Weights of a small sound classifier.
Model: norm batchnorm, activation silu.
Training: cautious_adamw at rate 0.0033, held-out accuracy 100%.
Rows from block 10, named by matrix and row number. Rows with one number belong to one channel. Each number is 500 + 50 x the weight over its row's rms, rounded and kept within 0 to 999. All counts start at 0. Numbers have three digits each.
# convs1: first pointwise conv (model.blocks.10.convs.1.weight, 512x256x1x1), inputs 0-127
# convs3: second pointwise conv (model.blocks.10.convs.3.weight, 512x512x1x1, transposed), outputs 0-102
convs1.57:398487496526475479529561451555470515512552524428602552477559452501526475475533496489593552467564563517513550479450544566496605510525577581469516492493482466530381539567447541482574562526516477555457441446465542462449386517558485458544471528486466478557550505515521474458515447440444463481559425510537551492412395496510534521553429491520544505426578437521581550423632545506488498519463
convs3.57:549474465532548490520526554475607440473431534504492544543556563533465508519496483490500486520410503483390484501476495495510523585496503443506489456578581534531420502549503472536569459552492501498428533518413505508583452509523511409537523412450587470451602456504503437501543509555516537411501538483556496596482
convs1.58:502621544383413477474545586558492474483513501558481534462449499541443478520527542491584488448433544500436489494504514514489518516428525538479574548557621515502622503468578464479480503483511629469485441481452481524472437470523550497387528498541524496474567496558480594495525499499487438412510516550502558552499541402498461489594482441564552557515516526435546476539436534502626544591497
convs3.58:417553489515563468464490604495452545535435473504512569484530492538464494543597533512523572502460536527503504469465527550505482540494516525513464513547539518444533565614467490525479507462483557550523463408501585591481524513546544475531461553484456546461582442452461451541461536477434492488496515457454544521541
convs1.59:540494570490433569466537512533452483531360484542493592422510509538531514461606572438533533467455475463477488458546459504525528483520485507433537541452566464401622395634542460526580456397553515531522443605509493525480577482498481491504413499520564505491527526601592411489505464578554514504499587500506474447537447523482468541553592467637460475515425532426504537498472419444510488452451
convs3.59:537440546477542506530460493572458468556462520501452454519554467553542531527437464583429493511514500515416490449451466521546439568459484496502470536500527493504520466528507529414566533422479606458550467538419492502567478572561467438405402474529616536509553523577397419460527588510588488512443555500496400575525
convs1.60:432576522562517523516513481592559533420450474531556524517566567548496514475578513436390506517496467436446420554482526597438470523575473503502546469499485428596503553476458474453542467453562508495481510474479485483529535498414474476622447471560523522560512454489416512551461408428555499477435510527478491560461446520527448572492540460496467511560569480410543487510424504464505518462433
convs3.60:393470480527423464514516444517434427577504443539406504382453635471497516416530539504545482514535491579553547465408464551489470386511371603500516455432454470519451443506454444447511578525458452445465489446470441524547504513509457450495482462468490464507586499553432416539478468514492587424536537576438461437409
convs1.61:509486550435493556618525558556497552493456574519505550446449463411487411538480520504555574462545494509526502569562536549489499552499519477461538524457489574545379512492502529502451515430557474475648504540539381527501430451472496496434524468465461515466563459607438430660499451573563411461570444413438463588485551544545485491429475456453491524415519489538524535448528518440466479594475
convs3.61:560547506414597432560456538557499462575553461428481497410534496550500506429453547475520466484499591467505555514544533596495440450465391559546513419518608576453583518528487462492493571559398486504483495380576610503494561503535568518447487515476491560543494482487558524430580580448511471475369513538516530528551
convs1.62:540519553376501423562481513514482478506504486514587550489548556474529463534435484538488509511436574503448477492511559497539552580419486455441503628479524565573515489430564499427477533499536532449512552542537487558544530504492513484486574436494530483620521510499538408567473499559516491551369493492421507468533488455558486502548468551493519519495527517495531479529488556489510479571538
convs3.62:497430447417522514532497396552492506486590516603504527550492465478515534433438448517544571505572454526471508488444580520549501447459428449542424447491521492568554604592415553502564439472402466480595476482475389590528427486544430532510533442541514486428499501461553504464550526499481484531470458434448485501478
convs1.63:591494528498487464479446497551433561472507513624452462545482524493450416543458551515426531566501463591448519433504391383488444453406373448487490462439542534484488576442460578473439588516517508463511469438366546550501557534434467517533571514510447480376455526498433545522475440477469516520502498515515509479520515553430595473472407459508436577545556535452496550610548536538519464513387
convs3.63:462460519444495491539429412420485370555417629512465549558501462509527388508441457550485519579494517562504431514501561496484449581536439396448535409525549459449554459449462543454406463549430518458472471583511556542596445549554481544521545434483486477529494553512504527484421467452564513598503538565516444503535
convs1.64:535498557532551625524523550569573597562478472454450510490564473471422535467538489413602474572457410519514555429584459451438470421446598482443489601509514572542549459518503517498551552519554532502491468434550529579470543504543512417463391534548590608519453561426500458532465503511511555401566596489526422472520513512480453539498504504408484480493453588426512428533496495534449559519555
convs3.64:555513510467560540429503451498491540563542426521428537490525456410484566488445442487549538472538533566482485478560570444575595567458535443471581574483477493566480477582492470432495427626518412427554497483506433506477642483556524434407486473470480538446536431654522477599520461451544492430501557481595574505498
convs1.65:512446453535550420517513465492428492438493516493450517497423447601539570549492434492507527542410459542544464312524547519499464414480477496491552574472578489533448499485491480507462514551455404411473543550546447554468438507529516439498494464482573491505419499493491547451512522489536567547526492600540488512462455482518470549537507589443515441582591517520470487494536384423512502527503
convs3.65:505412544520546395527562531601431491483458504586509546425545620580477581431486492484502549464471459416460512511470510475491525478410510469449522449401495445508513592467557494534465503504481490415474440507504576577462463487503521538490467567501510580559542559458499529484546529533466465496571470494503468459416
convs1.66:412444464529547470482515445546523491486558484511577512472592510551363487536506551588532505435497628604464516532563494479439503600512471436481429505481568414593493569491491475460579455547603393496511490539548512549536546426498527476560455467523583512464537522530411523503509540539430463544556424460462460525441522542489524581427526495471526513453579580510566512524453469563400547490445
convs3.66:576534424442386426453509533591499647466392475456409526533464540541527437526497463445560494492449514578536484594384458429500499479427414395374503496515456532419499518572532367460542579442421523459476511536540537492579468573489481405525453425487525488457502506519468519495580459464437528512548467513547394512478
convs1.67:365518468535540408525540440499554455439438558557454502536508521514568547572495492514481502467569497450520515532484478521541542506546474474509467479548629402531462471448590513538514533470516411465467601459463555560544549524531586578551511519532519542500504463502525519583442473530449466491399485541497510653472446487457634534504568553459527503501419567513567417515453497615473496504486
convs3.67:545445473515439519443441443506526527460575509545604534584497469523530514496431478365450506547510525535468511435570475457492513463448510508583480487522385530508582484478560547500445498474496482512462517439444487511457589538465508530536480481514529467503546638491486519495475499510397407395575544547504443562442
convs1.68:493521479511468553539440530421405586549480480459543424396517463449461558487503509509539548576394496585513437506480500417562552590513532521517446469458499487545616571471518502495522539501531607569552495496480479511541476477544488544559500535522521533526523422523553427551592457394476587551480413442564505520491500462593399494483456437496516528551506463538473553498475521464457411499565
convs3.68:547519523513511537530498542489545493451487474517470529491511528509506540440484584456597502483467458486555522580521591476461511536528542499537453546400569499569487515503404516466590476502556487527482521518496395569542525525485527548417580543518585456514540553464495495583598590509470523486452475461496501475417
convs1.69:473539424520538487553547520511540427484534438514438432422534530465550515546564503539462623564512569389495508406514470470488518404401499531436515486518444433552472492463474496489471458458489515534487519477520560446476464436534522432478422541490579592531483584494586491414423506516500556559473499590406505516498441501591472504491450535613463499568539511547551509493405518556457457561491
convs3.69:564518478515567521565543532468549501434452383530547494558489509468472493591560484570416469522485468520392387486627526522500509391497487583503582506429474531529453470528475525554496484539527537476424509564503533518486449542383480590486498495479448574520433459507503437491408461456511508507642457520492561437533
convs1.70:544546504449464562555465566497583515484479463413408559451496530507533509552514598549507476524464470461488511478433461538489581488484552484489518542399524564444533400535529535532502520523476454563552494489549548525432515520502451456542608433569488636541470581544388564466478469469470444561655620517509534470481465510512476461503524444479530519535586517542497564440575424437514479532484
convs3.70:581446472435533536488410405579538472493527368474422483365601408482479584486574437484545542476452512568506570457415471487478476565431521451511470465468604455456499571487433371478536490515493471546455435525503435467486451496430509439566611473607497541487473578526478410418539566583446463544624487596470534445496
convs1.71:552469483503474493377480602562526539517475506601544484508546529611509448512457482503515463457500535470486495503439505466484505472538520493550498502408483546548491594501466495488533635477496521501542490439476538519485527555407417569597581465559560485553565536547437513543488479563509434479510506473524502416452343518599403512457551493440520447503474464492460613521469462463486524597507
convs3.71:564536518452565550472519454625409605366419495464563464450492486542580500454447521483485400523511450526553513528597600614520436459439431503529547510560487486541576554476483529553470485530510489546556420507541459595547390406499591470505529618474449496457504579492480480450444588515481519471458415488474515496452
convs1.72:570503514615468583468515495456543565546493529518552519567525559362470510497538484518531531420434507475467489557597492499500505503477527426445445469480636477446486486519524493514443518490538500481421552544525465545661544488543563446520491468628477450488407417539433551446534402473506517529527533505510479503424460417551491522524417488585367516498456457514436461516473493515560523484454
convs3.72:517513466410524509546498641523464461392443528592508545493452488442540376410495423528510458432451536508490447475475500529483546482536524554473468489490468405517524505537567483525499518478473441456475474507505557510476394428429521533461445509505382523544533585559500523544556460474513358507480478562455516518481
convs1.73:456497429557508549633408478399573403435549489544477596464522463506540509556572517512450455482548414538470538477449525549501555509521502479479517550586431409473474486578544424511551530500490483579432622489454498499446483503450538535448498514515485549486612486466486482530423462518499573428441575473465548487519498493439544542544471524568523429506565429525505520514406381490529515417433
convs3.73:561438482543505456563510510454538480478453567547469516474452515490490560594473509549454533477538488514443453456509487616551554545432531431523426527567459515578478512612449453596445393543482537519439493504512509661523453524474442480541439497593421460500512549491402531476483444453467452546530506552510507431511
convs1.74:532432524422512425497491519487445514416514536492555457513552489502451450506515445494506564551575392538577558472487531454470491409471472494560565486438497556535488500460463526433559565462433537600574438493547484529564457542443510486496523505590510482542468562530477570519483499626579530529426377447496546497470501455543546503455465501426457506566508598417531471508509397471467447439477
convs3.74:565487477514536516511494546515529526517515500535521465383552451479456502443531442450500523468481483421517485530496506505482518528536393603471503501456511457432450615587414415537439524430473471510565435526485452386389538498422552496513410461468438432528428561433500504447462459538495454587452506527584525636448
convs1.75:562368523560398509476557490508484496477447483474516534500514547443499633505493493597498458515511537491489442561539502462516545514467462469478407503496563471512507571499521557506445452492456471552478451507457493425505499546551552479510510457401462432459595580431463507482575402523532533505598577390524490563482531520564593452416452474528496515440420541482412500548487472486582461380452
convs3.75:561512535491374493536466441439535440455494478503567387509526502523536508464496523471504557466447518400638473479489491419498491473544440417568491459440507420479527431466412455399432422449561508534505479439533492470568486511471497546581565557456501486485406527575450414506450434501571506477549543456578419472497
convs1.76:445455554449385540486496454469445550481493508449482483539555555462573616508528587481450479530568545579522560396453502435602529472493475525578556489574536498535407475462569512532473560540540520540469559434470495508491508537549527489496523559539522449546466531562588489472553539553497454496430495540476545523458431410488536443506509427476525440514506519439518424520540518564505510561545
convs3.76:483483496454508574580425524520566557473407526500602475478557480423541402478487480518468514558413470447453506487416434442470502418491588451491595481529515566440545556396514542492467467442464470494451543561419559466504450427440478508491526472517502494428518465598532407504512482453430539528521533522454576461565
convs1.77:469506426519547478556508534522433554583464502420540460571529559550545482504533423546509508410467521495508406497567482474460528498504397565533509450461515513454527459429508531519501562564494457426551475463463478513479465528555531449479490456487476456516430537516454565564538606495537455474470571489463462432500511539547519541544465489452512540473466405501505584530548599548459445458485
convs3.77:551490542529468461504495387494521532471488563443442504467511487495504477516494483546411440495409544459509489619516535530483513488516528437484484472463467587491554530566515501371493484534529483497409531516554441460481506447542517523491502473543514465474433552546465489471469533600523495424498493543603477555503
convs1.78:457393508518487429520572498607531533575446449477524378434410444517466532491474433378514444530538498468528478559546550517552526494487485536582514556526455591492462494494459491535574582482513405569563501516461420469471555523536526451540502495545481465523437498460497446583445643464457448636561595565546401478490495456481502486571565465574487485424444543519481541524540482495394485524454
convs3.78:527527436513490390472480541525580475448475462487513383470557439538477483485435506457496604538476445459562513424484507433488423498446533436540503614518537441537543488517485546521518501458465504509494532523425534533504482489540523421513533559530538568517603544593392577418522445509487456513474578575576557542448
convs1.79:544508565548514517454448581480499510523569500513470531471571581504499479530458420585470486501557476561496549503570545471481484550417499508379505472441391549431558513460527504515514579453574478565521425533656583463563603497443471541608559542475484498565556542543464460582461562585549538425479482490504509618488482473484526508485521497516469456515502437527474503498437499516522383572514
convs3.79:558530423486534505569464539538456575529550531451555513510560550494491473409522540473582500495511526468501467504456427457505479430520507546477361448494542553448519542548421459513526448503506522451470437457600564490615532559507465519521487437554536484525538485594486525483472566525582407589614471438473544536501
convs1.80:510488407532509452427469442503491463538501535552420586531432516520525574483436588565510492470483465515494426486614498513446559493449459522572437493481507452569478550458455529547529537454441592528552440519556494416516533604523520400580481520500442440545485497555500467527565482430507526482471581465550498606473548527511574618493436545519505478592472539395491516493545456463505515492498
convs3.80:366530433495491491519490507539505541495419554542597531558516438408508501562397571540537460499506578437491489503503420461371463616455494495396530502558542460408564543429412505470504491553518491580465533514529579495542490556382495437467498507585570507442578437534500488442435534513484560509561433480535461505487
convs1.81:479497531443469491548471505481447441551562487528452461462579479514353517595555448462534510447526494525603476539611565487539475417486483505513484511434473553497484569552547536503395521518512533511586588556529486468575568405482536524509529564523517455511508570531571488546587525506546584538564429484493512567531495476494509468481473366483430536507533471502545499594511511440536422372495
convs3.81:497456566539589532508474508454515462568443486450425533493534383506467491453404496496457493547518503508451479580428474491481517458485534554433476505495442475567450523520526505513501502588524549565475598516496490489549494484484451554522494550470545551460581506426391536544420536505557504514478456590573439575563
convs1.82:547525467501462506564485485473487490560571538457488500588513506534592514555621477456470458562373496491463435425405516436536514555530615644495510495519405589547537506522559522503466470550508414475499567537518524486506530452505529531497534527460488584560478472392503595557546500502490546515501438496474441455497490525491489535581497527518528506436502416543514492535582544539384544561522
convs3.82:493506454522452447512540507442544558432543581537577546463453426415505619480497485437625505449497605481462425460494474549519489452456474537431651475535502526513504393546487584507555505605524507487518395598502479468527518499451534426623561480523445500532535436474512533446527500565453518462524522406545459521566
convs1.83:469495514474411497539500418498473518460373617566567496535511550397461519519533462518421385428518477459618484434508461414539536576440454498404432429456436508430537487491525508478486504435450394557489463500559443475482575560421529437412468449496526593479508520477517483437507519486482559462518465501560420540541527584532493565505513486451505532525483558542537443343532468545472504459541
convs3.83:465448540622531573487532504473434555521532521427469530550533522525538484536452456379426603439482408467502579505562509444474598470453577519489447392531476465528521473521465391473544518586547501429497535457484586443491556501476453486504545548578524551562547508499496508556460580555559434490508530518541487549505
convs1.84:474553489494451495499431517524404491491492569551516458529499519479457567547504533515520446385479542551511489449438404533524437460489457497497557560496530470488526427454391456449432554503460423478424456508544470545479499472562547488483468427556555409496444538527466499509485470569522595431427567373490472599549456477396465510511459383381420533536472441529507514594564503379487544495542
convs3.84:446514475473470509523585404527362546466507450518497540455492495345430512453505527546502598403508438488596478538532463557586544459499571508507437572486458470534451532466438493510502605507572452475489413452519453453534530537370505515469503433541552444520478528501488423433456522526443582463503548516556572537466
convs1.85:465559437456575425514473499505598555543465510534459528527578513454456543514456589511458573458511436418540489529470455479549511452455521476536595557505574526483531533584519416591548641594490584498536537484543486477552501492497492458430498431533463528441521492515449430532451519485407542529434446547524483478474555440595459544480499462451467497424536421482506514536489507519478471609484
convs3.85:379470540527364540338440540470473454570553524531468537489423510457505581487456466575449577427549452430577453434538559528510512483507573490476507410437569557490509457465535537520470463459536524424448593510601459505543616433431547526554434449502490462538578488507530475515501560483468435538546518551550538432458
convs1.86:436542458556501494506509495528556585479458493545562516465437530519599486490429495500471449450459421511525487484480529481506490501546448492456479484474462473511457455446465501483439452477539428568451570531472629460574543481633510528549501506527527569419475477447534431531554497553532526488608479442399440457464553477462550454464604465506486474578539496406570468540529558487606527554515
convs3.86:469501506549514537544548527517441553520497494443582512464490500456414499474454497546514476499509590498577581411502511472514451523470581483626522463497573427508447401477548480472508528480469413566543470528528418495552485405529494426489577496505526523543539390595430438511579530388387516480478586500412504459454
convs1.87:441476471498492483495466477429471458593497478547510514502552523590492521568539447469475479422403442476461535565464497484520411528540480451462517484456331557564461513457443509536528574501493475575549476409492519480425465610528584476474518501408495464460466399555479416575455504467504460558453488402533476642568474538551553504400528454567494496591507481582488502482467411461473523411462
convs3.87:469531442420545519396477536486555459490551591609526492527507639484593556433477559558512490528554602495466443469517566494528518478512522487496436655540619468476488512554437510538433462570583580436532530410567516451533578525477551441486626482496508449466495486491507500569440460478510587448474534541546438486422
convs1.88:480466492566467454468529540442459524481485459446564550535569582469341525512477432432525470545497533515579443447452531548548500497478501470556457515499475482446468512528511564504379412553451520546436538470500571479576592596473478477456538445526415547569498498484502512541470505409502475572546439477403439552471444565469470438527453412544452583514515410515508457469459544566356433470520
convs3.88:452497555493428468429452472491435520542485484478526554504548502443575564538519423535567464412410589573514497506544515483484504516469501511511487368530432444343470543516563590605440464535581479451491440559509471497455529366525466432529554451509458464490416372508587526519472400417525404477562469500489439498538
convs1.89:461412500462541420450483475514564543410576524459515429504398555421551546536470436406408467577493525510477470468508463493466490482567566451561463528467504551482491571524535419506441494548537523434492444476449439466488543454506536604491471411587484508535391480422474535480428435511500541495491516508559555494490480496546491509478498545506578542497470526536605426508480443529486484579545
convs3.89:543513510523522502553541507560481481495528561491451508501485545502488412499540448524499601494505395545540394535462438544445460498381506531505496443519482521458537527464496491567467471493451435529418434445474567505456465520553583415473525479510506488559580466523485386549485466525380401512544469608496441501464
convs1.90:505472473501509501538477527427539508533524603571418534430554499535503535558441456545401554574472506453497528532438460525446499434508466484456594475455534555468495576493557440462489463555454429477551500517521458425441543594482523419433532484499396503486550457534625557443463529516540575396507542528427524522503512453484504414537516444435433569570515532478551478479446542471520550434488
convs3.90:455511546501519495455601455449439521408545471556555462543578454512493447513555495578509420522463552444564575530448421570520546551539611560551479494449528479534459507591500489454460496432448538481545504492385500445515508520524452530561570581530430454539417404460575578554489393482435388495461482566571598543604
convs1.91:471588509541434548623440531495508493445483546515478389477519482551511557440506539457520438562502481453451444553448548497523552488483482463505549501458537434468501580501434463466577484444493571453509584585473448402622479566550476465514365421518502436440420501425533524518504397435498529497605443517560571543614445475495496562542459563553574477582573555466538414421542473623483497506587
convs3.91:509481497437482462464496522544505469538542478520599508537423570472566461498495544520436373500443538533536463563468614596500503520455507430472412455545510577516448515450508477452458517506525540474551644518494432459528463512528481562448450509519541543495497533536553517480573495526526498511489547419493488426534
convs1.92:500539571497484553448518526486541414551438544475491504491463532449508584423536479479561376523485452443500457539457515547504528509499509477464562511494516474541419500473507535589480529594420512556496460585532470591507624507483511508512514518466579542558471397565510621445436402465526553441418494458463362591496397475464515578529444515543552516418488475497554530471501509508593577522517
convs3.92:488488571464521454472490570444583510498521530555570519458503477513550399462574540514496516465466515457512489507485559454511503515445441484533505493461540498416482479632543481537531419522540517480655584530571482388515552491518491476524396443587589545529594487485416447560492539576545438478496531533582464483427
convs1.93:558489535563599517452450545576512494585484496568578546520490553414563483526494500486488398509570461434587499511570475508501492496482550477548500525557542479458527545447617381491531574455386453487509463562394441589450499548462517468425548467525569612525451473491483551475546502495541488408506439423515440481421448413547492566527529483460430488517506468490496548486471452438475427496392
convs3.93:498487450456480542570491521511507454570470471569508514480474538481501582508466510528457564480437466599566416459443474502441550544482422486549405534531467495483521532515481487459557476434447553401576619518513512393495511617551414590595514444465512525476522535488520525507549536540541496484518499526364494525447
convs1.94:576470528498559471468505486461505530423483519534555539520454498493490443563498514540534537514498499431513504519455477449534467490467536538497604477523444496542513471384447500449526455574492543442512430457509467563518547494541504518453474480478540508524566431491534428409398447478436495518502560549477475454508455468559481525526430473514547435485634486429393471386422647551527538460459
convs3.94:489571485454484536479465441420472440491537568570528540441557496501484544533495504510466399506540579598534479601548528518439455538509459429471540448587429500452438476581411521603495499553507450495432546514592492515494433468515560532534549469468514491498439501557528509439427515493515556519510506528549520483602
convs1.95:498525495453424536444561472502439500504580587487619508501558555509534546509492482458602503459573549538506470609498501466525590532579481539584555576470532502445521524440469454466497471546475477582490558520477427510506432503474492570535466514554535599545475474457486508582485605458447506459560418486449532495511507532530522562472461446384492539519547470473540449489541435454501525469425
convs3.95:420461533545388475533464534436490446554532525524423535411501512533542464566496360507514595478542548416466501580543496552509537472556488557620522525458524449460561528515541559486496480380508477464539474541461548479486473383572468453484506495511543505518445491507446444495520404568450479550558429417523486493487
convs1.96:528464516429484483442553543536495493597435467471541475471492423478507539468593504537478521591504487471631567481460452561554466522469518538545523536479519460493607488446515501555476595498478514564518527507494481458425486517520501543613505508495548465507506456532456507500543519474538576504492513538451443486613563540581469497485485490420526504473475543559543543517444538482529404440429
convs3.96:474496560552500599450500547498419460589531481502482434461409485496532563497430594523444462478596384414493513486512634586492572455433498508557498492527503526562508460460507532432499503411459507460409450583560587503506485573523458482496510434520537463498532509502510510529559533468518516415493541600554477390452
convs1.97:473471528525416449352538585485573503641514440513557455495618500459505471548563485583535617530507532494424541495551567522452620471479458484424505493494589493526536463442461474594559502459520553555474454466497549438541604565538541509519514559548515461566466500555488503438501580485497453545528523524549601553485491534549449598469457510581489502475504485513494545492518503480476509452547
convs3.97:594456447464474522452555454505523532490424545439500459517563488498448425554596503540557493500513483506491481515481485483479524509473515603486618454510501550588510473514554485479537595505385484563468588519440473522449478447528512510470542582552436427431388428525457565542495506573516470551549437472399579471482
convs1.98:493563553450507559524482511500520507463511555519524348562498476489490532594528498450543538517583460418473555472451400579471519478448486447425530491532469463471591424580485498560506485431483505457604529542422472598407507460509417562512448427518498485391494505427474545589495475470444531453450469363510521492547411549501606462454597437557504501504526399453543567587554469535515560453523
convs3.98:609561521464420568492415420564422618491507559495528459534397482468509644513549530392478499622539500506553561489468478512552421536468455556490444386484503447518516499503484489484473509497557549556474543456549524549513558376576513581510586470470591487546478507535514514453430493536440582575524430369452479532498
convs1.99:521488456550519595498607539544537466538497541505555460597498439510410489436468493555542479579496534437485570528501574493492519526434447511409559473561456479468531466399493543437479537435385531542508576488524489489462589488533518554420450576536483493474496460511560441564451511528406507538565531627463525509442483404437540593449478555445485541490536473526435485521418479511564516399460
convs3.99:546439409482537372569459504501493437422515589509490458437407488468473609560467420530584499530434469411456556560493494510518400571624536522428443508478512512475418430487545433564492483549470431532486470549493477441648460484494565555475514500483480478441565551564479438552444535430427488503491481519494553465505
convs1.100:458469479536528437510457396503455539477520596480520522495537652511462494546478540460505472533533493522499539496558540566477494486523474517466475438454513496511490520410459493629503471465500596446428503454557474541481458460530429568474496488610521465437500584527402505502555538475580452575532403580520463491457510473439546558531509479492463588495476408516463492494508551576407515477467
convs3.100:516526568473430480455447533450515542553553504453535573494504511534598432444400431385473532500486512484495540469484539595482537515531485493506474506538609485371508485534357513557500569471543518585512491526482413459425567514522500441502384505515387493515515549484427573403440515519442544489513519510543513487544
convs1.101:426571462495555416496496567565512480503471522516512509522516476512475513490555501476479465490442446471568443512525506539495512456428414481517489539514499392487518445530493487471429503540523484482557543567543412486486473472453522486429597452484450507465463544522492464426485500505507495493380495518420483468515471460442408450483515472517451526477572471524486575504413636383543540404467
convs3.101:549560504386458519502504431456480503524478494399476526450529507512548516531495488537496537563519485495484522584452490513324448536540545563521512494603510555512494517486421524581458429573448521435487528570481407465415501458517546484474510483517572606463473564500550440522494426469492462522452530486472504524467
convs1.102:498467471569604597510471465505529534554401528427518498494523546546418464477539488479507428635493564611553480480520531542573389461586439556510533577430479509444558537582477563498569576488450493455427505529481423477482573484496531436553523453427483505597508602540432496491477516514503524519534516442535510483571464573467408529545504604547493505484436471489485507490490545551535535446527
convs3.102:508454493463589521494579501503575495435448514545511485530483462402435585469468521585453459470481521497471504477515513463468514431517548518529451568533504431548474547495472508491426510522531513546497423488570520569478504495408516438476419491462519554501483578477577507533516403542588548530526472543507508435500
convs1.103:523457517466554565536516519481443452480559513416465569546465394485467511474390523484510539460495411550527494539473491523503479549504565506516413500518540491606497557516512462438498534428441533472486407486534471406450481449385557547515477397517541531456472417383466510520457508463429548474489442565578545545508472536536652381534456539590508474431475498490517486506557466543496518549502
convs3.103:473434580637494518519483457463539460582544479531508533465552472578522504540469497560505472550482460508449486655490481531460540476345480481548520528543483478559468511471504496596424551408513513436434506469462456494493475451492404501544514465527516475523555462487516536543461556528525579433546495541496555492499
convs1.104:523472473562426471445498448493472481460454553460493490444546502547571498501464451480547579454495418455427445469529540566599426564472484473528529483463570581548516486510560456499419534525442480595606416576433579446492479476555462445461463591469529493521545488524541541479426423587447508476546568502555509515434560431503542569515424431496475558400524520427486563453539483511550536403531
convs3.104:571543590619419454447386438511440454499481450572567392463597432544434589498343531377468602521485530478567459499518599454637525361559496482446596489502433564501526440400492440456527492588571471559501558460442491528449494484515487492500508433463539527492448479490560536431503327533528442382471550463564435514413
convs1.105:508578499449410570542510545477502467456473553568450493459494429454494531544546542496454507477449545522446401506550457573491466473577473506521473477592368492554460529476493451634538475521468459518420571430478505570495544604451502473588481538573521445491536516460434413411463498545475511456525393519532469513590463441501529527529522533471494498473555482561457501398453571428491560512632
convs3.105:632531495469458515572515543495489419513571536479520509599518470518540484515427488436456456482517479445452535432551442496454514535517502591496580485491502545390598507528452462541577550539471534565423389575412432531428419497535580559475505508474508480502507493665472449559480502512530567527512495536486444503512
convs1.106:523479582458475484398450467471413495477488487550480501576497493528488457477501487445571568527491530493529434470474434592461492447537502511548495479427471457519485481589593476529387511330527539371431546513455477559542526532578508573462548601498455457566524594494467627560515480534466436499518504513485491511445427516380431469444528521484547525496493447546524477501484564476509495449527
convs3.106:521410502539527479370446540435543525591606439419604518558482552426500521521544549517583578497527493425471514512493480467493518603508545463421504486438457488509505438534470511459504448428433502422495454426513539506513478497445479554539448485451516538451478535541439489551499562574464544532504605455552457476595
convs1.107:541452450431486541525517502476535484433475508521634501547539448464492457498516532628558434458581510497500528510557448394541589483473469510376578604543553550432540505521375485428503473484567511518468573485534494492475508445473526472552535522580549480569553462381423506503445626477451564504486457464426447565514478515528539431549514563518483453491485478533520437534449546478446527610482
convs3.107:539498465525510581490551465486462501466486434521504494499544472510417606508437533527549520539389531473514490523475454528535437476431432483516553567480485568531434545606483509544472485489580429466489540472502498453506568521532530472559439440428507547494438471485474579389511512540469485454465533475578508558478
convs1.108:535478474465450482456534459516432430461524541516466543458565594587429563371511487580564406577479481596440616508490491526501517454466544454467502423500490548345499518478466441476575503525563526537440463463506527479504456485515526482522569487483520513537582558530444516391497403452521501450511520433550486460485522548552520470446485552500477451609491444479535464482537581466478481442435
convs3.108:591511540454545457580513505522502427494524598447515435535566475527480536547486472599541567438527580474432532446526642467526470471460526477399489500575532452515407643508478499507476447583421545527547511448518452415485435489529485474496500548466451496528429497472538452448542452517511446578475522525583545502480
convs1.109:496418471477524471447487481535580578468557534482523487583500534499608487502553491516555522503498526465478490490456492631487469450487440536577417470549497496554553514438465454498446426506507527550571487489554535453559527471506521464486529673521513506426414481434435606540459448448560558596523496529511553504493521470429495512519498541604494523393504505472553590576498483487517436411608
convs3.109:500550441445474474526429469463514567547588481478414467464481597448435514419509475538512478460476534590414528581511534486456554471555553514415576399523508465488519517599513526486497577498502462446465493472509578454449515523518444503391564511546494488514573559449544480516474540537491392493468530521556522532511
convs1.110:452512498478485507491536404499520476437621505485524431505502532455525505485451521416524448573578567461471548458495521524426496479488469577522537545429506615460549516606353519505477567413515594471520454501487503480437452478581577554539532462527432490531542436506486480546369506492502537476562489449449454527472610469535560479504512499524550478632553540514500525513478470468486476610472
convs3.110:537590510410469530502490446646465480526499550432513488497531533555413513537490534456484602474377506473575513471490480576503506468567527540519489424452482566513591523459512448476517465514463447543550436454525498476490457411459510517497480437537539501418400452448471552485537402426516492510441508559562588463434
convs1.111:498542488468542528512506520603518550517477517530407471458504487471545580422524545531458469504431512492498500478532512494474539480495576489457479442472476531466483488510460467546562474464500434539503582461546524545432547478571538586559536503385509493445448415484493569506480473489486528540522412505525500485474549470522610414471563397551491501546515427552539512517483555480532507483495
convs3.111:514489497515405530434515489430457430514530440553561529423518491519409570576544485492560514488588478519516506523596527525543467517503554554363429517498497486505506540577485523514551530548504540519539462465526529485445480491478483437521426523534466442467460473520530410539491435548562556570513428538476401554497
convs1.112:630613500584396512458506522548415480553448535469536548401586497595466522471529544532548486420594506502533488480509517525586447546497535458531518484538602551544584503508446487541555512450531519504507541510428525446482515461542529538489433452556507459517489556485493430563424479525460533513579483484495484505519473465552513448490519545488450589568529432448468516540555521504496554510343
convs3.112:451480385539502554497477416429532490497575530508480457477626423509513455496509497550495436426467489490493526423515456497477490499444523519482539458617514504579485565567554525488499553584520529558468470494401424504553523584503581443488589534568508438565511432478544521503496548563487541460530492482546476497451
convs1.113:499459512459456516564557528479600479503544456510454416509534473490441504468500534480524504497419480468477426460446477480473520372430486453534472455519486519389580529479479436471466493532452499497527626487580536407446541512448529557485450518548550466444475620468412481535613507503588519490482372526530514560522501511493503538592594516424550449446505560466492411454495529535533456580522
convs3.113:520551528534435478551507505479441539456369503630500633507656543464537487549456513520443530510545556565497553389398420498512560534462446569557424477506466472480468543538484562577438455443523546525445412379518492522533539487405472543457437483518514534436445583504499469570402521426372541607522483430490538414519
convs1.114:583528542486481445476537523480498538536496604507408454535560531462443452523469413477515497452453548476464438492618508506513579464572493507531489429530509403584548586458485494511454429535550461391563522480514446625521477459400558529561476470513426428495447507497470596443490432453598478478564446448497553537551470564519489567545489470508529443576527502449491523552421479461406528493496
convs3.114:469536479407459625622435504500500465451533524602538367546473478517526564437507534475458453516494537404469565510551451426491511476470401516543436479438507483511518497506492543435430484472407466474480508528505489531512490522439487589519511475430513549522453538463466502489441485481434498516503599550533515588490